config.yaml
norm: "rmsnorm"
mlp_ratio: 2.67
head_dim: 16
Rows from block 5, named by matrix and row number. Rows with one number belong to one attention dimension. Each number is 200 + 40 x the weight over the matrix's rms, rounded and kept within 0 to 999. All counts start at 0.
# q: attention query (model.blocks.5.attn.q.weight, 384x384), inputs 0-95
# k: attention key (model.blocks.5.attn.k.weight, 384x384), inputs 0-95
q.188,250,217,179,229,179,213,163,204,214,257,170,165,198,166,199,175,211,188,261,122,225,136,181,218,237,194,209,144,260,215,174,112,188,226,249,269,153,200,209,147,131,198,276,158,202,131,171,128,195,224,216,199,94,239,209,236,270,209,143,228,191,201,220,216,177,216,198,232,190,202,218,216,159,186,153,247,174,248,108,266,217,231,221,255,194,197,222,202,156,179,252,207,178,224,222,246
k.188,205,173,220,216,271,175,90,107,206,208,225,188,233,307,197,116,172,224,172,284,148,266,210,184,215,228,140,206,178,218,113,254,210,139,228,109,188,181,274,141,300,166,157,198,194,276,183,329,207,244,117,129,247,222,292,182,176,162,282,136,211,148,230,176,100,183,154,220,121,246,164,174,196,255,246,245,346,248,158,205,163,183,184,153,190,293,196,199,152,164,257,164,177,247,190,190
q.189,142,210,140,182,162,222,233,311,203,237,268,253,186,175,161,170,194,183,228,215,293,228,217,180,235,190,274,181,244,240,251,260,252,181,264,208,214,170,177,222,199,182,298,133,280,269,229,196,160,250,241,35,201,157,186,200,174,241,222,248,191,119,307,238,208,203,234,196,184,170,246,109,200,138,194,245,204,261,161,210,194,190,183,300,199,190,124,162,230,187,274,230,206,195,258,261
k.189,210,226,188,137,265,148,208,238,153,195,258,163,226,198,251,294,187,198,209,111,78,202,201,196,203,108,159,150,116,183,262,245,174,193,277,155,132,318,287,207,194,191,222,197,235,206,185,256,237,98,197,208,256,263,261,141,195,217,159,198,166,201,267,163,212,172,173,221,211,203,181,108,175,222,188,262,271,225,221,145,84,227,307,184,164,217,254,205,230,159,77,210,187,213,174,231
q.190,173,216,197,230,162,268,188,290,206,267,212,221,216,163,161,155,176,200,279,154,283,155,222,206,269,191,220,140,272,258,215,209,262,251,285,273,192,190,174,179,199,223,278,173,258,221,157,199,183,228,224,82,145,183,165,234,211,236,214,267,203,140,273,229,179,204,196,191,205,179,243,157,209,175,221,258,186,255,117,254,221,201,217,282,213,197,165,169,207,184,269,187,202,197,223,262
k.190,218,214,185,144,247,159,177,186,167,185,248,165,232,226,216,228,189,184,209,175,110,213,209,209,215,181,162,144,129,193,230,221,138,175,258,150,181,224,290,183,228,169,210,232,199,224,191,265,225,149,170,179,215,269,283,143,201,194,219,160,186,190,252,188,194,184,181,217,191,201,153,135,150,231,173,219,342,224,224,176,137,216,250,102,145,233,262,151,211,161,141,161,139,247,164,201
q.191,189,215,162,216,154,256,189,282,184,244,246,235,215,179,175,164,179,175,259,193,272,175,185,211,230,213,227,183,240,235,193,229,241,252,268,248,198,205,156,229,207,187,252,168,240,233,157,208,158,236,241,58,149,150,139,201,194,256,217,223,203,174,249,231,197,150,216,206,197,198,224,146,192,177,221,269,194,233,146,225,231,206,193,278,187,162,113,171,197,175,266,171,242,231,228,213
k.191,207,218,183,170,237,192,198,190,180,187,256,147,234,238,208,233,168,207,193,169,117,226,203,225,204,176,174,128,136,198,223,208,179,165,254,133,178,227,285,192,217,170,201,263,220,229,199,262,225,155,209,202,233,271,267,132,211,201,194,182,188,202,256,179,182,198,161,211,204,222,154,150,128,218,205,217,302,227,221,157,151,235,239,156,143,232,288,192,187,191,110,199,167,234,170,188
q.192,211,210,207,213,186,180,225,199,224,215,208,196,243,248,183,135,206,165,184,207,192,202,173,170,218,249,243,218,208,215,165,265,137,181,197,199,253,191,218,217,164,189,188,193,238,225,181,173,178,212,126,207,203,220,198,215,238,182,159,236,233,186,226,231,142,265,190,224,248,117,177,206,191,199,124,214,189,219,184,217,205,221,175,163,211,191,181,249,252,165,215,209,171,228,217,259
k.192,179,211,190,153,220,169,210,210,164,204,252,186,200,134,228,205,158,167,231,221,204,241,223,172,209,175,158,127,221,191,149,209,204,183,201,175,203,218,230,170,200,216,197,163,212,211,174,187,187,211,217,216,229,228,210,164,159,273,175,191,189,139,215,151,199,196,231,140,217,249,226,194,173,194,221,199,201,233,171,156,120,249,228,210,261,201,211,240,206,172,209,215,221,253,279,211
q.193,182,285,118,166,254,152,151,161,176,237,210,224,195,264,280,174,194,195,170,200,181,243,267,217,188,181,210,229,218,178,195,217,181,185,150,218,200,186,151,256,167,207,183,184,209,221,191,231,279,184,199,274,209,231,277,170,179,215,305,171,261,208,220,194,155,268,195,199,293,222,160,188,223,251,199,167,267,164,226,134,212,266,137,190,219,174,245,193,203,175,220,261,193,187,173,220
k.193,238,158,99,201,180,232,205,244,183,217,189,230,177,129,188,296,211,252,196,156,214,114,226,175,214,137,154,268,230,152,213,177,165,157,141,215,250,115,189,129,211,222,254,236,154,211,186,145,134,180,191,212,236,266,224,155,145,158,178,276,158,155,170,181,231,198,189,180,264,178,214,213,231,197,160,205,205,260,170,227,119,105,234,223,213,182,291,264,205,270,115,204,200,176,227,205
q.194,187,173,226,175,166,197,160,207,146,148,264,162,233,221,286,278,201,232,274,228,208,222,177,194,250,177,212,71,173,237,136,160,236,209,240,202,139,203,304,187,211,250,256,208,203,229,281,251,150,227,230,151,160,262,205,215,231,225,175,220,201,216,194,156,232,152,210,201,146,205,215,169,156,203,205,198,243,215,173,225,135,266,273,258,198,213,212,161,185,123,265,230,254,221,206,259
k.194,227,142,161,188,203,218,227,216,176,221,220,241,148,234,145,248,251,206,223,192,178,162,227,195,206,153,174,232,224,202,224,212,257,148,183,182,266,165,167,143,188,234,206,194,211,212,152,153,200,149,202,213,220,255,217,194,176,171,208,172,209,174,216,172,220,268,159,194,225,127,188,207,182,240,234,161,217,231,247,154,223,177,204,183,210,176,274,226,159,259,162,223,176,227,153,195
q.195,281,185,226,199,241,207,221,222,224,181,245,136,230,195,217,220,115,189,269,251,217,183,188,168,221,235,215,158,205,230,166,203,218,227,205,183,206,211,325,158,208,208,223,178,165,218,190,244,229,189,175,170,217,244,173,165,222,172,247,273,209,217,218,190,212,204,175,182,231,221,207,142,154,244,174,224,249,277,127,216,119,260,291,231,141,250,228,209,198,257,171,223,230,269,221,226
k.195,136,185,217,149,207,172,170,186,131,173,113,188,198,197,268,140,73,216,173,205,201,287,212,129,153,166,173,118,220,264,173,215,225,196,231,147,182,179,111,299,229,218,145,143,229,240,149,229,153,283,184,210,205,190,236,134,175,147,209,212,274,142,197,90,164,226,254,132,253,301,181,138,197,207,277,66,181,180,202,145,168,229,117,229,246,180,160,143,155,175,215,170,161,196,146,163
q.196,184,194,209,219,271,219,184,166,191,216,194,155,203,225,179,174,157,203,203,210,180,252,180,241,214,153,169,190,198,247,202,179,242,228,231,142,200,217,212,159,225,125,188,219,235,179,221,233,246,225,200,215,251,235,186,206,156,155,224,220,159,220,248,158,200,184,158,193,233,244,166,172,190,174,229,238,269,192,153,222,171,146,188,200,197,251,199,196,194,192,175,180,159,177,181,191
k.196,183,230,189,222,172,165,188,227,244,198,154,269,184,213,139,177,216,187,189,206,239,176,175,225,204,202,229,255,211,161,219,180,151,213,200,243,197,158,178,243,141,173,200,186,164,163,178,157,204,160,148,176,169,192,169,242,223,161,218,183,174,197,207,223,202,192,186,213,184,170,218,219,240,155,142,178,149,174,184,218,248,156,145,163,196,159,168,148,189,214,198,182,204,119,184,189
q.197,261,174,208,211,107,215,216,240,251,195,181,206,215,167,178,237,196,253,206,226,217,178,193,151,216,250,233,201,193,208,203,153,179,210,205,201,187,202,237,204,231,205,158,229,127,207,183,197,131,206,228,224,221,213,210,222,174,208,157,190,234,211,159,267,183,173,211,236,198,188,242,216,144,197,205,214,167,168,217,239,198,231,249,184,230,211,226,177,170,212,225,224,227,233,159,217
k.197,228,284,221,119,226,169,174,232,134,213,240,165,234,175,240,258,192,167,260,152,131,211,228,183,153,136,164,146,184,224,218,259,216,194,253,189,231,287,236,211,165,213,237,160,259,205,218,206,240,194,217,195,221,226,254,149,168,260,228,216,158,206,223,155,265,192,247,169,250,224,175,190,210,225,180,245,289,222,209,168,142,229,266,218,213,171,180,211,251,178,148,165,204,175,291,257
q.198,237,184,255,228,139,188,175,230,205,156,191,252,232,260,188,221,200,240,192,250,218,197,246,159,218,239,243,203,212,172,247,178,187,229,160,261,134,235,189,274,203,238,210,215,147,230,160,198,178,206,245,191,209,175,211,275,229,169,153,193,257,198,203,254,213,182,218,274,158,169,224,211,184,199,190,187,105,187,238,220,251,209,212,214,236,190,199,146,161,229,216,224,210,161,131,198
k.198,232,244,149,136,197,194,242,200,162,199,275,150,219,115,222,222,180,151,215,141,135,202,213,141,180,153,153,160,206,162,155,213,204,157,210,161,240,221,261,146,211,248,207,175,223,187,192,195,176,185,219,231,217,215,220,114,129,265,187,172,143,180,183,190,239,201,246,158,252,172,263,192,210,226,194,265,265,204,206,187,153,218,262,209,215,173,212,255,242,177,143,170,214,280,284,216
q.199,176,220,151,170,297,180,168,198,184,251,228,192,184,196,210,171,155,137,198,190,163,250,197,208,166,117,112,205,211,195,173,217,241,163,236,164,226,219,199,156,232,157,223,135,279,218,184,231,252,216,152,221,203,206,174,165,175,148,208,198,129,173,252,104,201,215,223,172,200,240,190,183,270,181,214,175,258,190,195,135,186,153,120,167,220,206,208,218,217,177,166,187,147,181,219,191
k.199,148,158,207,274,173,210,220,166,245,127,105,233,153,249,133,159,198,244,159,276,275,169,167,232,224,253,283,220,226,187,229,129,160,236,163,225,190,89,157,237,219,193,167,253,120,142,210,170,175,241,181,183,186,199,176,267,279,127,175,211,250,208,176,258,169,179,138,210,155,148,172,229,210,184,199,164,105,181,182,241,289,198,175,173,173,198,207,161,171,257,222,232,173,182,124,177
q.200,197,190,133,231,232,203,234,237,213,227,175,201,163,233,250,182,179,245,205,212,185,217,232,310,187,217,270,196,197,220,269,191,239,216,177,183,161,218,258,186,207,214,212,188,212,178,244,186,239,193,219,194,225,216,204,191,284,172,186,193,216,212,161,196,192,168,205,212,181,167,149,187,164,219,217,131,214,178,251,182,198,243,184,242,235,199,241,199,208,180,190,225,195,189,152,251
k.200,233,189,227,185,220,173,193,218,172,208,199,224,252,194,261,212,208,187,184,201,199,210,243,177,205,190,188,199,182,212,167,244,212,188,218,198,149,186,250,204,204,184,193,242,238,278,201,213,234,198,212,222,212,211,226,177,181,168,255,189,237,190,207,188,169,235,218,234,177,226,218,159,186,243,203,216,262,224,243,192,190,248,215,218,183,205,216,202,214,168,255,229,218,224,240,212
q.201,179,192,180,197,211,192,171,168,126,245,185,205,189,219,219,261,267,198,180,209,146,214,225,198,184,213,215,215,174,180,167,166,215,180,174,132,245,173,195,201,199,143,171,202,203,231,225,224,243,211,175,237,249,207,213,124,178,180,209,136,271,208,185,230,132,218,235,210,234,263,230,233,266,206,168,214,279,153,210,146,190,239,135,172,138,181,214,159,201,141,245,250,163,218,221,218
k.201,221,247,204,189,196,207,219,214,217,246,223,171,218,206,267,260,189,189,208,186,174,214,217,246,179,192,195,169,157,195,195,255,229,191,236,133,201,200,245,200,164,178,230,208,223,154,200,222,156,204,151,172,259,216,222,190,172,249,186,192,179,185,216,194,244,220,171,172,169,162,176,170,131,234,174,194,227,193,215,145,242,243,266,196,208,179,195,143,171,150,187,225,133,214,180,299
q.202,183,198,192,207,300,161,119,129,143,210,233,173,228,262,168,194,269,188,289,246,113,249,194,209,257,239,184,192,195,214,179,183,251,154,215,174,179,228,247,100,143,155,222,171,142,214,187,260,201,167,160,117,231,237,265,175,192,196,228,177,269,163,280,166,152,233,76,227,161,240,150,99,213,170,229,232,313,257,140,139,248,190,209,188,162,258,238,269,116,197,192,218,127,190,215,213
k.202,154,198,283,202,222,201,127,171,155,193,221,213,215,204,261,121,123,115,189,221,172,287,166,170,215,210,94,176,176,225,127,322,202,191,291,179,149,262,169,210,195,129,185,182,277,298,204,258,238,228,212,206,167,196,177,210,207,183,229,180,231,190,180,143,140,193,261,215,201,352,222,177,163,246,235,180,199,200,199,194,144,262,195,188,190,222,79,175,212,119,208,168,190,255,290,141
q.203,217,115,123,170,196,156,225,165,222,256,155,248,242,150,229,156,234,203,144,206,186,174,253,184,245,251,153,235,243,154,190,175,179,181,257,224,283,149,201,79,247,187,178,171,169,227,182,159,139,211,87,194,191,163,213,217,247,202,158,167,187,122,109,229,176,207,159,214,128,188,247,195,218,196,193,175,140,180,235,210,178,150,164,197,196,180,198,176,184,220,226,189,172,254,221,210
k.203,155,269,165,193,179,205,158,133,207,128,163,178,220,259,217,155,129,203,159,221,232,247,176,229,131,186,224,187,245,221,187,171,195,254,174,174,180,184,161,258,225,248,212,229,190,177,198,260,230,184,255,221,178,201,203,199,206,190,207,210,165,216,207,161,188,189,171,197,215,261,223,165,182,166,230,183,187,152,197,243,246,190,176,204,203,189,211,160,199,240,187,172,170,182,196,173
q.204,238,199,211,238,95,236,216,196,248,166,170,212,215,168,232,210,216,267,189,198,248,163,190,198,194,241,257,159,164,205,183,167,179,272,178,208,201,192,212,208,232,220,159,266,154,182,229,231,135,218,241,216,163,169,215,204,210,273,196,191,241,206,117,250,211,190,198,221,210,196,245,213,142,200,177,228,168,171,183,283,235,230,314,201,176,222,214,187,198,195,239,189,265,216,201,199
k.204,215,270,206,123,266,151,186,238,142,244,289,184,258,142,253,209,169,192,221,161,125,235,247,206,136,124,165,172,160,218,203,275,204,153,256,170,181,297,223,202,177,148,227,135,265,213,186,237,223,177,191,214,240,212,217,146,124,251,246,186,159,195,251,146,247,192,245,164,201,255,185,175,229,190,188,227,269,226,242,152,144,214,227,211,242,202,164,224,189,158,185,172,194,206,250,214
q.205,210,224,170,194,171,237,244,213,201,217,221,151,177,149,183,267,268,220,138,134,259,151,166,253,211,184,265,185,202,204,192,162,199,170,158,191,268,130,243,200,199,177,158,265,202,159,261,148,191,165,190,231,201,197,211,143,188,262,196,235,247,205,171,215,194,218,196,170,228,199,220,236,181,220,195,255,269,210,187,233,164,241,226,240,149,192,255,226,219,226,179,195,212,191,193,210
k.205,236,235,272,220,190,210,147,212,220,241,166,262,208,248,221,197,199,211,210,185,242,229,192,180,215,191,162,223,165,241,248,269,203,237,304,246,156,282,208,227,186,125,228,198,225,278,175,253,221,173,174,151,238,188,192,225,213,218,254,195,223,207,211,196,205,203,188,251,167,265,146,177,219,211,204,202,206,224,224,226,167,188,237,215,212,243,132,147,216,208,279,181,229,166,174,186
q.206,133,212,194,189,246,216,206,212,193,215,224,137,202,197,215,204,177,211,203,172,227,202,201,263,207,170,227,202,191,219,198,201,208,156,192,146,253,134,242,170,171,173,213,231,227,174,258,197,221,181,181,185,207,242,195,139,175,213,235,242,162,217,239,172,172,182,180,155,257,242,157,207,187,171,214,221,275,240,152,191,162,200,194,242,186,222,225,268,181,184,188,206,146,207,213,231
k.206,199,173,231,287,183,224,146,206,239,214,135,220,180,246,212,170,208,194,165,202,269,208,176,211,246,249,189,245,203,215,192,217,187,244,199,225,159,184,143,257,186,152,208,220,161,241,171,249,249,193,199,184,174,196,184,269,261,171,240,207,214,210,213,236,158,253,179,241,185,203,173,201,169,212,225,167,164,175,205,254,232,164,183,203,166,225,179,134,230,226,237,179,220,177,143,165
q.207,166,226,190,174,310,157,146,184,177,202,208,178,196,247,190,161,158,142,211,197,170,267,185,197,184,139,131,195,208,186,189,238,220,161,218,181,182,234,169,197,194,169,223,153,284,229,175,198,283,209,182,213,175,212,201,179,191,155,232,222,143,184,257,127,222,221,201,169,217,228,140,175,265,206,204,182,234,209,183,135,193,155,133,200,204,208,192,204,210,190,196,189,154,178,208,210
k.207,174,134,169,255,176,203,208,180,260,169,143,233,182,237,139,163,200,223,152,280,261,197,158,222,231,271,264,229,221,189,213,152,176,244,143,227,183,87,173,217,207,239,159,251,133,172,221,176,181,225,197,216,201,189,194,230,240,115,154,227,232,177,161,260,149,177,180,207,183,177,242,195,186,181,207,155,118,184,165,219,251,194,150,169,169,218,223,156,179,232,222,237,202,200,155,172
q.208,179,177,183,226,180,231,234,190,224,209,227,190,213,213,230,220,152,207,158,201,153,212,188,213,239,258,225,182,163,228,171,213,217,183,205,200,209,143,221,165,246,185,177,207,161,222,208,216,142,191,212,197,230,175,232,230,222,168,109,195,180,172,185,239,199,192,198,177,146,204,234,205,195,167,226,175,205,212,168,221,223,200,186,165,183,182,204,193,179,164,229,233,164,156,219,187
k.208,196,196,190,139,181,215,178,186,194,172,185,164,237,193,184,174,208,182,275,223,209,210,248,172,175,209,188,188,232,205,215,199,219,197,219,212,140,203,215,214,170,261,241,216,206,174,230,205,207,217,203,205,173,242,186,239,188,218,206,172,196,191,252,174,227,189,200,186,222,226,182,206,252,185,194,176,208,220,199,173,229,180,214,209,261,181,225,255,199,190,219,187,261,217,199,218
q.209,218,225,207,164,263,222,126,184,175,177,210,236,195,232,247,195,173,125,251,238,185,234,207,116,292,257,190,212,184,203,184,260,175,192,193,212,129,263,169,193,199,152,220,187,170,199,185,203,250,97,162,170,203,219,222,165,186,162,253,230,186,224,182,239,183,236,181,247,252,172,161,141,228,203,179,254,264,249,188,206,152,205,251,187,131,240,185,219,303,259,206,133,231,189,185,181
k.209,94,198,245,226,211,239,162,222,189,177,296,164,216,155,161,221,269,236,243,86,207,257,244,236,210,153,230,168,106,232,225,210,173,174,220,169,126,299,261,179,119,176,237,225,210,185,170,233,144,165,245,99,194,169,200,199,204,276,176,189,263,219,239,185,148,207,191,260,193,199,157,162,222,124,208,292,266,235,149,213,183,243,200,224,167,216,216,237,191,190,221,131,206,178,155,221
q.210,141,289,189,190,226,186,241,258,167,190,200,126,143,240,259,233,182,205,147,50,224,200,223,251,111,73,264,258,221,174,212,211,269,182,131,106,223,242,150,265,127,221,217,148,244,82,222,138,245,167,239,168,284,195,154,111,220,154,131,263,168,229,287,193,246,234,317,158,248,139,165,126,236,99,178,147,203,193,255,134,132,246,106,245,152,128,240,214,257,154,156,191,117,124,122,200
k.210,152,230,146,162,229,197,167,183,149,87,223,100,238,291,231,235,117,154,184,265,185,241,112,198,257,257,224,119,268,259,243,260,196,150,193,211,228,202,242,211,238,275,240,265,253,173,158,217,186,164,168,267,202,258,256,225,224,194,188,255,160,169,231,185,201,284,198,175,235,123,242,129,228,342,182,303,285,275,166,123,315,315,219,164,257,168,178,194,238,212,159,160,150,283,260,268
q.211,166,261,275,239,137,240,187,195,273,48,292,209,264,197,167,233,157,223,292,212,254,231,229,185,161,217,229,205,168,270,164,213,155,294,196,208,215,279,216,231,276,350,285,286,196,163,254,258,148,228,276,167,221,245,174,292,287,220,247,274,222,236,207,200,254,167,246,243,209,234,242,222,242,261,244,252,183,247,242,299,192,233,288,213,283,228,197,213,152,298,168,243,219,266,190,219
k.211,200,234,182,203,252,202,182,157,201,150,200,124,173,264,236,231,156,211,211,176,187,185,181,196,226,178,201,133,218,232,222,235,186,175,188,201,209,171,248,192,267,254,222,253,224,165,212,191,215,205,206,211,242,264,307,166,231,174,174,294,207,186,152,170,213,236,173,151,234,188,146,176,182,266,229,219,275,274,199,166,223,275,220,176,243,214,204,195,172,245,201,200,215,163,233,258
q.212,280,202,212,171,165,185,218,210,267,159,165,215,212,148,162,215,161,223,145,263,176,219,144,201,155,278,292,205,118,230,207,252,129,148,250,188,217,200,211,165,149,198,243,227,212,242,237,242,125,240,154,82,238,205,198,200,110,134,248,237,263,160,171,140,184,150,139,206,203,220,163,194,260,173,153,135,211,216,148,238,144,154,241,183,229,254,125,218,171,207,216,196,198,192,224,201
k.212,229,209,199,246,255,218,221,141,207,168,193,144,188,310,187,201,190,167,172,243,184,215,167,175,270,254,213,125,279,255,237,154,184,212,180,212,240,245,216,176,309,273,171,227,202,196,147,150,184,249,126,287,241,252,309,217,259,171,166,229,157,212,183,195,230,260,221,163,258,157,187,182,200,325,262,272,240,208,164,210,307,221,247,215,264,203,254,140,209,219,222,279,165,231,300,243
q.213,164,200,199,180,218,188,196,205,143,247,170,157,186,248,241,168,202,179,203,169,217,181,211,223,248,151,169,183,296,163,172,152,222,210,143,211,194,174,172,239,214,159,144,185,197,155,226,160,269,204,231,242,200,214,224,184,280,237,131,196,119,228,215,186,223,192,250,168,200,133,245,218,164,218,230,250,181,180,213,180,204,244,155,218,177,159,222,131,262,188,227,208,208,227,199,252
k.213,210,172,231,208,143,249,195,222,214,192,213,298,231,142,161,182,152,235,176,194,230,156,242,206,125,177,193,267,138,156,187,208,178,255,234,211,203,230,188,203,184,156,193,207,183,266,184,237,197,175,261,155,181,135,153,225,195,141,285,179,211,189,210,228,165,165,162,219,166,208,227,217,218,142,155,172,162,218,227,267,125,172,199,212,143,212,181,229,203,216,192,169,202,168,148,187
q.214,154,152,197,193,176,191,226,207,150,205,199,158,207,229,239,162,205,188,216,257,171,211,216,195,237,195,263,239,244,175,157,190,188,182,160,185,156,213,189,205,201,224,212,201,238,93,251,179,259,291,205,211,207,217,208,232,276,247,118,228,132,235,219,193,228,175,301,202,201,154,235,236,154,175,167,170,146,194,171,197,159,314,168,238,194,155,154,183,293,137,317,191,166,237,287,232
k.214,240,196,213,216,209,204,193,216,226,250,203,275,167,170,167,170,212,236,180,185,242,160,223,241,153,158,179,284,154,162,243,162,223,215,260,142,224,257,227,204,175,182,172,176,225,274,171,205,220,154,219,195,195,210,147,227,197,173,226,238,229,158,246,227,176,214,167,212,187,196,157,209,238,167,232,181,193,217,235,228,160,158,203,222,115,244,230,213,191,237,126,231,259,188,139,160
q.215,214,190,195,172,190,203,161,209,177,200,189,133,221,192,270,206,175,192,210,155,178,198,172,197,207,179,165,186,265,182,166,121,238,223,177,228,142,169,197,192,195,160,139,178,153,163,206,180,292,194,225,280,196,237,196,162,227,253,105,196,107,207,191,213,229,173,242,150,254,155,248,203,147,217,187,243,206,149,199,209,174,226,171,173,184,130,227,155,242,176,212,192,246,202,182,194
k.215,140,179,267,234,168,196,219,222,242,242,261,284,222,156,171,165,191,219,172,180,230,189,259,237,169,160,240,261,117,158,214,246,140,237,214,214,183,238,202,224,143,198,221,226,190,251,197,214,239,189,245,200,164,158,179,241,194,192,302,195,174,230,212,235,150,148,219,267,195,234,209,208,161,138,157,170,163,238,233,255,149,191,227,194,213,216,182,231,158,186,179,214,180,146,146,180
q.216,210,154,225,210,237,203,221,193,190,189,139,223,251,198,227,199,192,191,221,256,154,205,217,159,238,193,157,187,186,193,219,224,215,197,217,190,127,223,197,183,242,212,159,202,226,203,189,244,199,227,164,235,212,227,190,183,200,120,192,176,210,183,191,197,213,164,183,239,132,206,170,188,186,265,201,212,187,151,224,154,184,180,213,208,154,222,221,190,195,176,230,213,235,265,228,233
k.216,173,203,137,237,181,147,214,187,201,210,237,178,229,167,227,181,189,183,167,201,198,177,206,169,221,211,212,193,196,184,155,174,234,220,211,157,200,149,190,200,216,255,173,181,184,229,207,185,181,199,204,222,160,184,169,152,213,203,202,169,170,198,144,220,210,200,251,201,226,173,242,213,190,194,157,196,197,170,188,204,223,189,182,166,259,172,206,244,173,165,208,210,209,262,239,215
q.217,212,138,171,185,259,183,172,191,168,204,206,214,244,145,190,180,201,236,211,138,120,195,201,209,179,150,123,177,108,125,273,154,157,177,184,226,168,174,277,151,184,173,238,256,185,208,199,238,184,168,222,190,187,221,248,211,146,161,211,222,208,164,155,212,150,174,163,199,220,221,218,271,167,153,189,216,223,274,189,195,135,216,219,214,116,295,183,220,176,198,173,215,231,197,228,199
k.217,158,241,255,198,162,214,226,236,194,249,215,185,195,126,201,167,225,145,144,93,204,191,224,254,184,125,214,221,178,183,167,216,164,159,186,200,237,199,168,190,108,180,291,145,241,145,207,166,172,133,247,132,211,155,167,215,168,266,179,184,204,260,217,207,183,197,215,257,242,197,238,141,119,143,198,193,160,229,187,199,136,222,220,189,189,148,186,203,229,171,165,160,160,170,180,220
q.218,199,102,247,239,180,259,221,242,326,335,183,229,183,192,223,105,289,138,260,146,252,122,238,176,308,300,147,296,204,210,202,133,188,288,185,278,320,136,141,134,221,214,206,162,233,256,195,138,223,246,194,206,207,130,185,278,329,210,132,162,271,127,202,317,169,218,269,287,128,173,199,276,176,205,172,169,158,216,221,243,183,158,172,112,100,118,223,183,288,188,221,217,264,189,216,107
k.218,219,228,182,255,245,200,220,118,201,106,180,123,262,325,195,171,82,207,190,290,198,201,142,149,231,279,172,205,286,223,211,228,196,179,214,228,177,194,228,235,274,221,64,263,213,204,135,202,235,221,149,321,216,233,221,201,280,174,132,250,166,262,249,189,204,230,195,224,217,159,233,214,206,334,206,256,216,176,229,230,261,268,215,177,274,193,175,205,191,224,176,234,215,266,223,182
q.219,275,231,264,196,184,242,268,215,153,197,155,190,178,248,209,229,164,307,206,220,241,214,167,249,219,197,274,164,145,264,209,232,231,231,251,180,221,240,230,248,220,194,185,220,221,171,179,227,203,271,200,182,200,202,197,201,192,212,187,266,246,220,196,157,170,161,195,198,201,214,155,162,186,145,213,224,167,233,157,244,200,251,244,266,216,225,165,242,99,180,225,193,150,163,267,153
k.219,179,228,223,230,216,193,144,131,227,140,147,210,231,296,231,239,159,256,208,231,220,209,119,196,251,219,145,158,193,310,263,280,209,301,224,151,240,212,238,198,315,187,147,257,270,202,180,309,206,183,181,191,259,223,205,162,283,211,195,288,256,100,219,150,154,240,168,195,166,232,135,133,233,353,297,259,279,203,199,205,212,302,223,192,254,229,153,159,215,229,199,142,212,173,188,167
q.220,197,169,207,170,278,172,208,186,96,238,178,128,194,279,283,193,189,212,204,172,107,216,187,232,216,151,184,194,276,200,197,168,242,216,117,147,217,141,210,211,181,175,119,186,221,90,204,172,345,190,176,332,238,237,240,162,272,272,101,227,125,228,224,161,215,213,258,163,246,132,260,187,125,224,258,189,185,162,201,132,222,283,111,216,157,117,211,200,250,159,206,193,143,163,188,167
k.220,219,176,229,257,163,238,211,244,280,239,226,308,176,147,205,133,181,190,156,164,259,156,254,207,167,171,197,260,96,141,163,199,195,254,259,222,190,229,157,226,126,192,235,188,241,271,131,243,203,177,247,158,163,99,99,241,185,157,285,184,225,207,274,225,122,178,206,254,161,214,203,209,184,192,175,187,154,250,224,309,200,129,170,221,130,237,217,199,172,195,207,218,189,213,145,159
q.221,214,230,239,215,216,203,235,178,250,178,241,277,218,214,112,210,249,200,194,212,230,189,206,174,166,252,205,228,122,197,246,258,174,208,235,195,258,219,219,183,231,227,238,228,229,258,173,246,107,170,197,135,209,174,193,238,181,167,304,188,295,178,200,210,165,219,139,254,168,279,132,207,268,203,235,195,199,250,196,186,257,137,229,176,227,242,178,223,140,268,143,209,169,172,184,166
k.221,226,201,150,172,233,185,164,161,151,181,117,109,177,233,212,231,198,154,217,203,158,216,121,182,255,283,179,115,248,238,194,177,215,168,179,199,225,145,182,185,237,152,200,162,192,129,248,170,200,213,138,226,229,248,249,190,200,229,136,189,216,177,161,161,262,262,175,146,200,163,199,200,188,231,209,211,240,183,147,153,259,217,178,178,215,184,196,186,218,206,217,151,211,219,258,222
q.222,277,232,185,208,241,210,222,250,287,188,203,195,189,214,159,161,141,192,211,183,192,182,180,170,172,282,176,212,156,223,250,236,239,204,248,184,165,244,212,198,207,210,173,158,198,246,133,269,194,157,200,188,183,173,119,170,179,184,224,155,216,182,174,212,145,186,201,250,193,189,172,185,240,175,176,185,246,198,200,228,217,179,199,168,175,232,161,245,147,232,193,182,229,198,176,158
k.222,181,156,188,200,191,204,208,221,206,237,190,137,218,177,169,194,267,202,201,207,173,277,200,194,223,193,224,219,171,256,229,191,169,179,186,191,191,176,195,200,169,197,183,215,181,212,249,220,221,206,201,241,203,198,220,174,201,250,192,112,165,212,220,173,164,174,204,242,210,232,233,214,184,189,206,168,175,133,210,170,217,193,231,206,248,150,205,223,217,167,221,192,237,225,198,192
q.223,182,244,178,189,270,189,218,192,136,265,172,174,183,259,232,159,219,176,195,174,211,201,198,221,262,138,173,189,298,181,213,158,222,211,181,219,206,153,183,249,224,181,154,155,245,169,233,173,300,164,206,215,191,177,225,175,254,207,151,226,119,210,214,200,212,211,232,171,211,125,246,202,149,218,236,234,152,204,207,158,164,238,151,225,145,157,223,146,237,209,208,224,196,208,176,238
k.223,223,169,180,225,127,265,215,244,259,214,211,295,241,96,180,185,152,259,181,180,229,144,218,214,131,179,187,226,157,191,185,193,192,294,269,198,220,235,174,193,223,142,178,205,203,261,147,196,143,208,217,183,129,144,138,237,207,156,250,166,235,160,189,227,185,164,189,185,154,204,280,267,199,190,195,218,127,196,214,296,142,142,205,208,144,228,201,193,179,203,178,164,205,185,171,188